{
  "train_examples": 36250,
  "crop_scale_min": 1,
  "horizontal_flip": true,
  "norm": "groupnorm",
  "blocks_per_level": 3,
  "attention": false,
  "upsampling": "pixel_shuffle",
  "optimizer": "soap",
  "precondition_frequency": 20,
  "max_precond_dim": 1024,
  "adamw_lr_other_params": 0.0029,
  "grad_clip": 1.0,
  "weight_decay": 0.3
}
Rows from block 9 of a small model that predicts height in the pile at each pixel, named by matrix and row number. Each number is 128 + 32 x the weight over its row's rms, rounded and kept within 0 to 255. All counts start at 0. Numbers have three digits each. After the name is the row's rms in percent of the matrix's.
Before each channel's rows are labels from the 100 images, of 14848, where the channel reaches its highest value: "place" is the part of the image that holds the peak. Only what is clearly more common there than usual is listed. The data: dead-leaves pictures: piles of overlapping shapes. In brackets: how many of the 100, against the usual share in percent.
# conv: 3x3 conv (model.mid.0.conv.weight, 256x256x3x3, each kernel summed), inputs 0-85

place: middle right (54 vs 11.1)
conv.26 062:114171185090150120149155132150085083156140125163175130110150168159148087187080104141073135110163156123144095128105187076084166146079122133140095122136218174111152149160087163089105133133087122132141117111153085139101123180146122166066151060137143134155182131

place: bottom centre (39 vs 11.1)
conv.43 037:100169122123161116148173086148099107148148142171189161108146138172155105143110116125076121066154161124150064094104196062070164189094133105177111158125147182095136149134069147061091123136091086134208096122131096150115105152156128185089148105135150065154156144

place: middle left (51 vs 11.1)
conv.111 023:142133105165105136133082121115155121113100144099100085162108114117115161095189149144133116192138115116119252146155095149154104127153119136115125115162074078128125127128118072203163136109124130125061112139095148106139144054128156129158107187121104108094125115

place: top centre (45 vs 11.1); bottom centre (27 vs 11.1)
conv.40 017:175102136103116084141133153143145184111157098089098176080119088063135166144098122056173160147104087089154108146102063167178096134143095116144145112143143136101080119143127147164117145134141076077126139168163148111129110186106087080179104131165105194126078106

place: bottom right (38 vs 11.1)
conv.112 015:093170148092168147149169092156100094160168164168195148097155150172146097166101101141071109086163158142165074091091169090067148154079147098165087137125166157102143166153077136079097097150097088161176102094154098153101095173149130164080160100144157121163159152

place: top left (46 vs 11.1)
conv.100 014:145069117140111158103082142106158166119114143110089111157119124105100145092170134118172136167092116117111209126151092186184083074156120158108154116133085068153124125132177058186156121130178139132072141144111142103119137088100119067198113184124112209124083127

place: top left (42 vs 11.1)
conv.60 016:173110110108121108129138162117174191110137099081096172086096087083136173131105141064159165146094077084128104117120076163163076112160089138141160095132120114120063099130150169158134148117162094083126167170144165103148141176085108090168088119141105146115060096

place: top centre (28 vs 11.1)
conv.0 033:159141117101138136128187146117124166126157129142126165074095116121125153157063118113119150068136115093135005107087113144117093111151097136157141125132138114136084112133107178079108142129162090108181138144170120109142129222102126126103124067134117112137098125

place: top right (35 vs 11.1)
conv.255 035:097136135118165161105172117121089124148140130188149116115139160185127098150090084160101109063146160158140048087110161097070159115123149115128105163096131148152144141133128149030095104157146155159185128092137084150117099141136145158076152083111157080170146163

place: top right (44 vs 11.1); bottom right (34 vs 11.1)
conv.118 046:109165123118148117139199124129097123133145118182169147101128144157149116166086121120089155053148144107117000086113160084065131126101129124145111155111150161118112129142111135048099121128126101146214140105152109148137114180118154156087146066122157091153148141

place: middle right (27 vs 11.1)
conv.59 011:097186170115153121166138090167097060155118147149188146130170160165149111152156136143067115128167154144147201129116189065085175180066143109159096125133179174083167162145065105107116115136049093139153099103114127158113130110162150175050138149143155109128202121

place: top left (65 vs 11.1)
conv.211 061:142095103159112132106075140099157156109093112092090101169114118111115147085183147120167136172099108125101235134166104156177110095160123149103153123125082110155118111130177084178162138118161160119076143145086153115135152055108129096188105184110114139106103112

place: top right (36 vs 11.1); top left (35 vs 11.1)
conv.157 035:082165133120164153139178086144106093149150163179202149123144158184134093137119121171075106078175171146138088098110185070053166164093155102165104151121151143120157152125064130075109103134094107164193095088133094156120106146157131191065164114133158086148181156

place: top right (40 vs 11.1); bottom right (35 vs 11.1)
conv.96 044:093149154089161140134172100159106107163167153162174155089158148162134091171087097148093101085153157157163068105091165103081159150089156095160088141108167158112152161135095167078094098154112102162174107093160099159098096171154118156085165082152159111167155156

place: bottom centre (51 vs 11.1); top centre (27 vs 11.1)
conv.225 025:174071093120132147084123154089139220121137102102051126099106087089099166118099094108186127143088092133136092111113046193193082062200121130117156125103101100175083114115172178134129125164219150106093143146154135110132116151103109070166091112122119145131057124

place: top right (35 vs 11.1)
conv.147 033:081144136116165167126171094144100107151160159184187143119144165186119081136113105179087109085165178150140083095110175081060165145102164107153104160108150135135157151124089133079105094145117120173177100083145083155106096143150113179079171107143162102163172170

place: top right (35 vs 11.1)
conv.240 114:100125141098151138124178105147095114160158156173155156097154139159140102163078083141104103059145161149154047102093171110089154146102148111161103158109157163122150151125106171058085106155131111155186112102160091147105094170152112147107160074143149108170143158

place: middle right (44 vs 11.1)
conv.116 048:136104118096136139114171131130115165138159117143128169083121142133116132155063096118133148095113137115135016106096130131119121112141127142152127135119151126143108131137143221082106124136161127125152127134173112120106102190117098120138131067160134118158105142

place: top left (55 vs 11.1); middle left (27 vs 11.1)
conv.33 011:118178170124122117162104106158099057142103147133169119152163158150136121138174142144085114168151143136135255157137178096115162166080131126142101116154159154092172148148091080145138131127062111125111100124099131131108142082152147147086128163141126118116178115

place: bottom centre (29 vs 11.1)
conv.244 049:102095121116156170099155101127087131149150169180125133115144142158113096131089079168122096064148166157143043096106157123107150131128163109142121174107126135148152143106117158061077095166166122174161109086141082147116083149150105141136152093129152109171136173

place: top right (58 vs 11.1)
conv.151 023:087181155108164168145182103145108094146151152178226160125138180195122081138127129175065129106172163128127125099117178069047159145084152114157105139118164123120150147143082113088128105128092108166183106086140092150109116154138129180045172116148161102148182152

place: middle right (40 vs 11.1); centre (36 vs 11.1)
conv.175 023:091196167107164111161172104150101078140152125153214148119152154167164089162106131139066132103170146130142084100119169065055167165067147090151086131124179174090144155159070134096117114125073088154179111089140112170123120160152124183051157105134166105148184135

place: middle right (38 vs 11.1)
conv.104 011:113193135119182123173162123134156099112142111128223158119129151156161122127121168108073173109167131097133080092106144025056151163074121109145130098126176161097116132163055123129152126113041084125166138099124145162154143164133138199050129135119168146113194106

place: top right (37 vs 11.1); middle right (30 vs 11.1)
conv.155 028:103192170104164120142178122141085095145146103169194148108145167179144091169102112144069144094164146128141102104113168064053168140089141106138090140114177172114131141167101144060107120134095117148189124094146100162116115156132140182041159085136165081156175143

place: bottom centre (28 vs 11.1)
conv.135 036:112180145107156097149192117138105109143145120156165153095136117142166113178084115117087123066162132127146026100103158092077147159103129089159100138121166179097118138141079168052088126130105082132205131109149113158137116187135144171051140072121149071144147130

place: bottom centre (62 vs 11.1); top centre (32 vs 11.1)
conv.245 027:170082104108134133099155148094143202123142108098074165083115076079118166122080113095184119118091089139136087106110066185193085083176122116136152126098109121157090115114155200120134124155199124102126140143164148124136127166114102067157093103130122155125066116

place: top left (43 vs 11.1); bottom left (31 vs 11.1)
conv.101 050:147131124160111131129079148111150116106084109088096105170112140117125154098181154125138136182122094115107252146159109127169123119155105148101143104146099098138124108147140080193158156108115150110073143146086155109152168069114145131143107176105110127089134096

place: centre (47 vs 11.1)
conv.2 469:115139152083134122136180110161099110162170159152158175076151134140131106174066093135108108080143156141163062134081165120101150156097142111165098138125175156113148149127092193088093117147111104143172106116177099138097101184150095141105158071161136130164145150

place: top left (72 vs 11.1)
conv.133 022:155091109158114154095073144102147166104101124092071087152108123108081158089170142136161129193115108129121215138156061171181102082184122139090154114143081079165115120130160069193164130132170170115053129144115150105138134071107124101173101176117110151105097125

place: middle right (38 vs 11.1); bottom right (29 vs 11.1)
conv.232 029:132050077170141164080113133074148148111105134127089112160124125117108134068130141136179125079100121122094046101152155140170116096165137138130184155122071146176138095094173138088131124131201136144130133115089146124155124088123104101228099145085128114130090135

place: top left (38 vs 11.1)
conv.121 012:149119100166120151115102151091143149099099126129108083172093138134106157089181149133137166148122116079099156120158079144137081075170100166092153118160071069153111110153138030157161144111151140125105144142101132091158148094084174120150112183091108155108110123

place: bottom centre (59 vs 11.1)
conv.201 037:106096117116155163101156100128085145152152156177121131109141134158117099136087077162122101069145165154146026095102146125104144128131159111139117174100128136147143145104118165059081096167170121165163107095144078145110084154149108142126149089130150101171134171

place: bottom right (32 vs 11.1); top right (29 vs 11.1)
conv.249 029:159064073158110162113089137082170152102104143088089108160109108100122165070134145114173124132088092119107080127152118171187088107174105152121185104156075109157128099101164144126146144121174142108088128161094157090153141106116109088210086162097092137107065106

place: middle right (38 vs 11.1)
conv.103 027:138087079117135151092159138105123197116138091144107152100093141139106149131076106120140181106107129082111033085126104133119096079173121159126138149127118099168077122143162212085109124122192152125138139138155116107122100163091118118177117075146131101156094142

place: top right (32 vs 11.1)
conv.216 051:112127124097160144127183100137096132154155153172146157091142124153141111162072084135103105051152156145157044092084160111097143147112142106169115160106153163122128145119098176047076106160139092143194114105158092148112093174147113151104143076139147096166134153

place: bottom right (31 vs 11.1)
conv.37 019:135092088116158177108154132107132177122151143131107150091100121146124135118070111118126146076110128105125001069106131122127099106168108147143159138111116110154087114115138201079106123141182123122158145137151111114140116186103103134148122081127129115151083145

place: middle left (50 vs 11.1); middle right (35 vs 11.1)
conv.243 096:142106082168111130114094130093156162095090122124099090174100124120112164071172162123150155142098132115091170116167111139160104089170111165121158136129057087151097107136181075135161143103156152109102138148087156114150145038092165110168108184101118121114101123

place: bottom right (37 vs 11.1); top right (33 vs 11.1)
conv.86 056:097122146086155169123156093159106120168175174161161153091153148161113088152087082165108086102148163165172092108092160125101152149108163098167101145111151126125154162119106172097091091164130104169147094098164086147089082172155085145113164092165149132170136173

place: top right (42 vs 11.1)
conv.188 038:090161154103163151131181104146095097153158148180191151108147166182127085152099105167081111080164165149147087102105177079059168148096156103154098149111160144125154150135089149066102104146109117166187108086149090158109102160149125177061168091140162097160171161

place: top left (47 vs 11.1)
conv.163 030:141098116172130139120081151085161148092088102113092087182106122120143154074172165109146151148109103117094166108180085126156104092156104157075161115130081095140113113129164066170162142110140164106087155136087158114163165075107171112154094172084124164099118105

place: top right (73 vs 11.1)
conv.165 015:081174130133153185146163101136140101140129164167223131148127175194117097111174151184068125138166160126112164103134168080056141140097150127155113119120138091124154142126088059120157104113096116166159107096107102142117135119133155177045166151138154091126175143

place: bottom right (33 vs 11.1); top right (30 vs 11.1)
conv.109 008:091125107117173198125145085129134140150141174172184142140144153182115111097158124146093116103140163139137203063118158098102117122110147124169131142114107109138131155130114069110134087142127094155150106102109107139102108111129131145122144169129158145145137154

place: top centre (44 vs 11.1)
conv.153 026:141055119145118159083064142112133170112113139098058095148121124100077133087149121142184120182109122141126203137153066181199114084175142137085151135132092080167132127121175092200142115148183170140039128130123133117126112083119089086217121174131122202122102142

place: top left (63 vs 11.1)
conv.169 036:145085104158108133114085162096175169098104104086081092158107104088120152084158155107183147184089096123092149127172068176176089083164120145081161102120079085145113105121190095191167131108169154120069161142102159116147151094100145075175099166105119181101080108

place: centre (35 vs 11.1)
conv.66 030:139070139169128131100061156087109170092095090121067082193122124120123125081160132113171159157102120119087124104173084145177110073153118168056152148126098106149119125137191087156150128125157172123065157136093134119134141084111129084206116184097127234121125110

place: bottom centre (35 vs 11.1)
conv.210 080:104140134099156139127185105142097115157155151175158151094146137164142108167076087141098103054151157147157042098089169104083152146106142108163104155110154161122141147126097169044084110154127109148195114104157090147112097172148124155090152072135147092166144154

place: centre (32 vs 11.1)
conv.91 008:151175112144138123166115146112167128094115117104169110147102130125141171107168175093106185158138103063119145123131083093110090117121088151122149075168124100106099118171090056176174150098071095103111145142101159110171159132100172149109103187099122180091145092

place: bottom centre (49 vs 11.1); top centre (27 vs 11.1)
conv.229 027:157072116098117124107105126120153215134150117079088160101136089072107155122107117096191119182084095148142161123123062205210085083157130113137129114114122104147101147132177164191153112142186112115071112154150153121104122138119069052197107143161119196129061119

place: middle left (57 vs 11.1); middle right (33 vs 11.1)
conv.87 031:134154174143105130146081135145134087127109114110148110155135164127108122135174153150110135227138119124124255164157122126146143132106131144111102102150150096119144136155135120210178130112093144128034113127110137119106143066130109123121125166158124148107157112

place: top centre (44 vs 11.1)
conv.55 022:172139117116112082146173148118135183105136107117097160079098063070147165141090145075143156105126090090126026122111074166144071133145100118149143123127122125098059105107117161109110143118150048095164157156155155127159129215103141097126103105147116132105081102

place: centre (34 vs 11.1); middle right (29 vs 11.1)
conv.202 335:115135161087125121135186119158094114157166142161151169079149141139131115180061093131116114066138151130156039128085151125104146141097137123151092137126167136117145150129108185076092120140111112146180114111177100133106104183148119129114159063156137137167147145

place: top right (73 vs 11.1)
conv.95 017:149152168146130096110150186107112156100109066123067073109103117099121131147114130145146152145151097119115060150140028145111125089156131114052115112118134116141113105120136121108109138130154142144144178098139134159172112189111208133043131099092154118110137133

place: bottom left (42 vs 11.1)
conv.62 032:143154133144112133140091134121170098118086126091118116154123135123124151114180158131118126192130105124119255152151128130153121128134114140125135090140115111126137122140129081185162148112108132112072133141099155118134167071124154129108106168118113104087136096

place: bottom right (29 vs 11.1)
conv.179 021:090098124180164141136107122110117112115087115170128063197139145173176123092170138126090139092138141130110064072170131054082155122111123167084136148107122141119142136121133069067123116124096175132135138104097121145160134094142206160098146122096162134121184122

place: top right (77 vs 11.1)
conv.167 013:118137139135144200122133133116148117130106153139171119165117184179099112095186154176096137174146140115104236118147136102105135111135129155127150101128129067150155126125122032139167125123124144149114131115101114122125152112116164150066141174121139126109157130

place: centre (36 vs 11.1); middle right (27 vs 11.1)
conv.252 500:115150152091130117136184108156089107161162151163152158084153143153134119179066087133098111066147156134161047128079161113090153149102130124157091140135168151115153157138087183066087128146105120137183106121167097131105107183153132151091159068145135114161153146

place: top left (78 vs 11.1)
conv.34 020:132122147144109120137073132126130108122091120113123109172141139118127129103186154119134132185112121131110255150166136139161129124115123144109132113139117125119146130134153064172157134118115136117076128140087149120118151052126132102147111190125118152113131110

place: bottom centre (45 vs 11.1); top centre (28 vs 11.1)
conv.231 017:145053087169120172094082128081138180110100134115066077167109118121103152063158124132172125157103119129099124109162087174170095087177122155094172137136056078172119113105179085130141117132202153127075127140080120100139122085110132090195094180093111150120079130

place: top right (38 vs 11.1); top centre (33 vs 11.1)
conv.89 028:143112092146165164084156142093138190104128088136082104093103121139098148111109104141140133089123103133145000093126071124122125098210130112117153142095071097172087106111157176049111125157187156118141153122134114133165114158102166145102104096100141064127087147

place: centre (43 vs 11.1)
conv.70 624:117124145081133124133175109160109121162176160149151183074152128132131110170066089125118107081134154141166067129081160127113147154099143110169103138117170157115145148124102196091090114149123100142164108118181106139093100184148087130122154073166136136164134147

place: top centre (50 vs 11.1); bottom centre (39 vs 11.1)
conv.242 022:107132107165162156142124137089144111103077117148145066184118127163189139094146137115104129086130105138097047074165152079088134122125114134098157124106099135126128110121125087048137131122108151129160168111067135143181151109124196155072116138052149114111136101

place: bottom centre (61 vs 11.1)
conv.9 017:146080128084145158106132127147127194137178127123096176065117122117098133144083079118154129134121121111175121109091075164162111123170130113157138142134128090136093142127141187136083108160179102124110113136174100111102073185116057109187125107184121166161077160

place: bottom centre (64 vs 11.1); top centre (29 vs 11.1)
conv.218 074:101135129108160142126173104139095114151153150176152136104143132165145101157079083147098104058154159148155030096097162102080153148111147108151106157109150160123142146121095167050080108155129114154185114100151085149116093166150122161093153072128148093166147158

place: bottom right (46 vs 11.1)
conv.63 019:116133172067152130139164113172114135162177134138166183071160141128127097171083108117114117127131137147165113113094143121117143148086145097175104131103181150101130160137117177118107098154124074140150112114171120156085099187143082122111146089190155158157124143

place: bottom centre (57 vs 11.1)
conv.74 011:115175112124186105130131116112138136114137073118153085106143107135163126155102125100099139098140096135158000074126088101084129112127141064106093107123142175112104152176096156081109117142121116143149129100125133163161119151133166162083106097073164088155131124

place: top left (28 vs 11.1)
conv.27 022:158091142080130129115143155140156203130174107099100194062118110092108139143088112091165152156099096105150124119108072179166092101151117120145136116111142105130084124134167178155124119143186090114118146147176136117107111190096080079166122104187123173142062125

place: centre (34 vs 11.1); middle right (29 vs 11.1)
conv.176 672:113130154079134120133178111161103122162177149156160182076154135134129104175066093126117109080135154144164069126083157130108147146095143108165096142118172155115144155133108191091093112148122105143168107116178102140090100181150090124124157073169139141170135149

place: centre (34 vs 11.1); middle left (31 vs 11.1)
conv.126 020:142124115154093140117089128118126118123097157116092084166117131131103146108180130152133126183125132112115255156153114164152105105154116160100123128163082084142142128139137052180152139121145156126078114150106121089118140064116156108158125166122092121109120131

place: top right (61 vs 11.1)
conv.154 011:087179121135159178157173098128145091142117170151228140151126166190151108110162163154056122126160140116110162083138185064062140155090131128162121112122141111106151134126072059111153116112084099155179123104111113143138149142132169182042154150118155088114168125

place: bottom right (48 vs 11.1); top right (32 vs 11.1)
conv.1 009:127095169067137136132129133161122144156153138122142191102161137112131102143107122091137129155096127135142230111115151138163128132091128133170131124108169138103133145123158148138119105150137079131124136133145140136079119152129068077171137127186141208150105127

place: top centre (42 vs 11.1)
conv.247 018:121114114165144161111124150079135137112093100143114058174116151164144137098140120124137131098102114148101069099164133117107133082154115148085148125104081117167129108136180096046147131127151194125142165126069128126156146084104185128091112136060133106127108122

place: top right (34 vs 11.1)
conv.209 041:097113136106157158107169102138085136163152151182143139105152147168122097155084078154112098063141167162150047094096162117089153126113155112149104168094142149141148152122124156044085095163154127163180114096147083150101088153146121141104159085136155100177139167

place: bottom right (45 vs 11.1); top right (31 vs 11.1)
conv.105 013:086117115104162187132155073153126127166163192167187161119157150174120099120129107147095099096144175144153147078099180102100132149094155114189114150117134126123146167122100112110119081153118082163154088104137094142088097135151100145135160138160154150162139164

place: centre (40 vs 11.1)
conv.174 032:124197158120153112141181131136068107128139087174190142116129158172132099157105116141075164093176147099127060113117145061053162150103129122125105149130179165117116129159087145055117134128093117135199117109146096145125113169129145190042155086140151078143183140

place: bottom centre (29 vs 11.1); top right (29 vs 11.1)
conv.98 044:098117107140160174101145100127100135134153145174137117122122147179100086107113092185110108088164167138142040099124128096087155146157163108126123168130107102153138139112099153087080107151147140174149097096142073139125076144143120183118158103129148085160145183

place: top left (76 vs 11.1)
conv.18 028:127128157142106123144069128133135103125093117112132110179147139119131126109184153121129124195116118136115255150168135142156130127104130138111122109138123120114151136138153068178162129115105135124065122132084147125114151057134127102137117188134123157113137107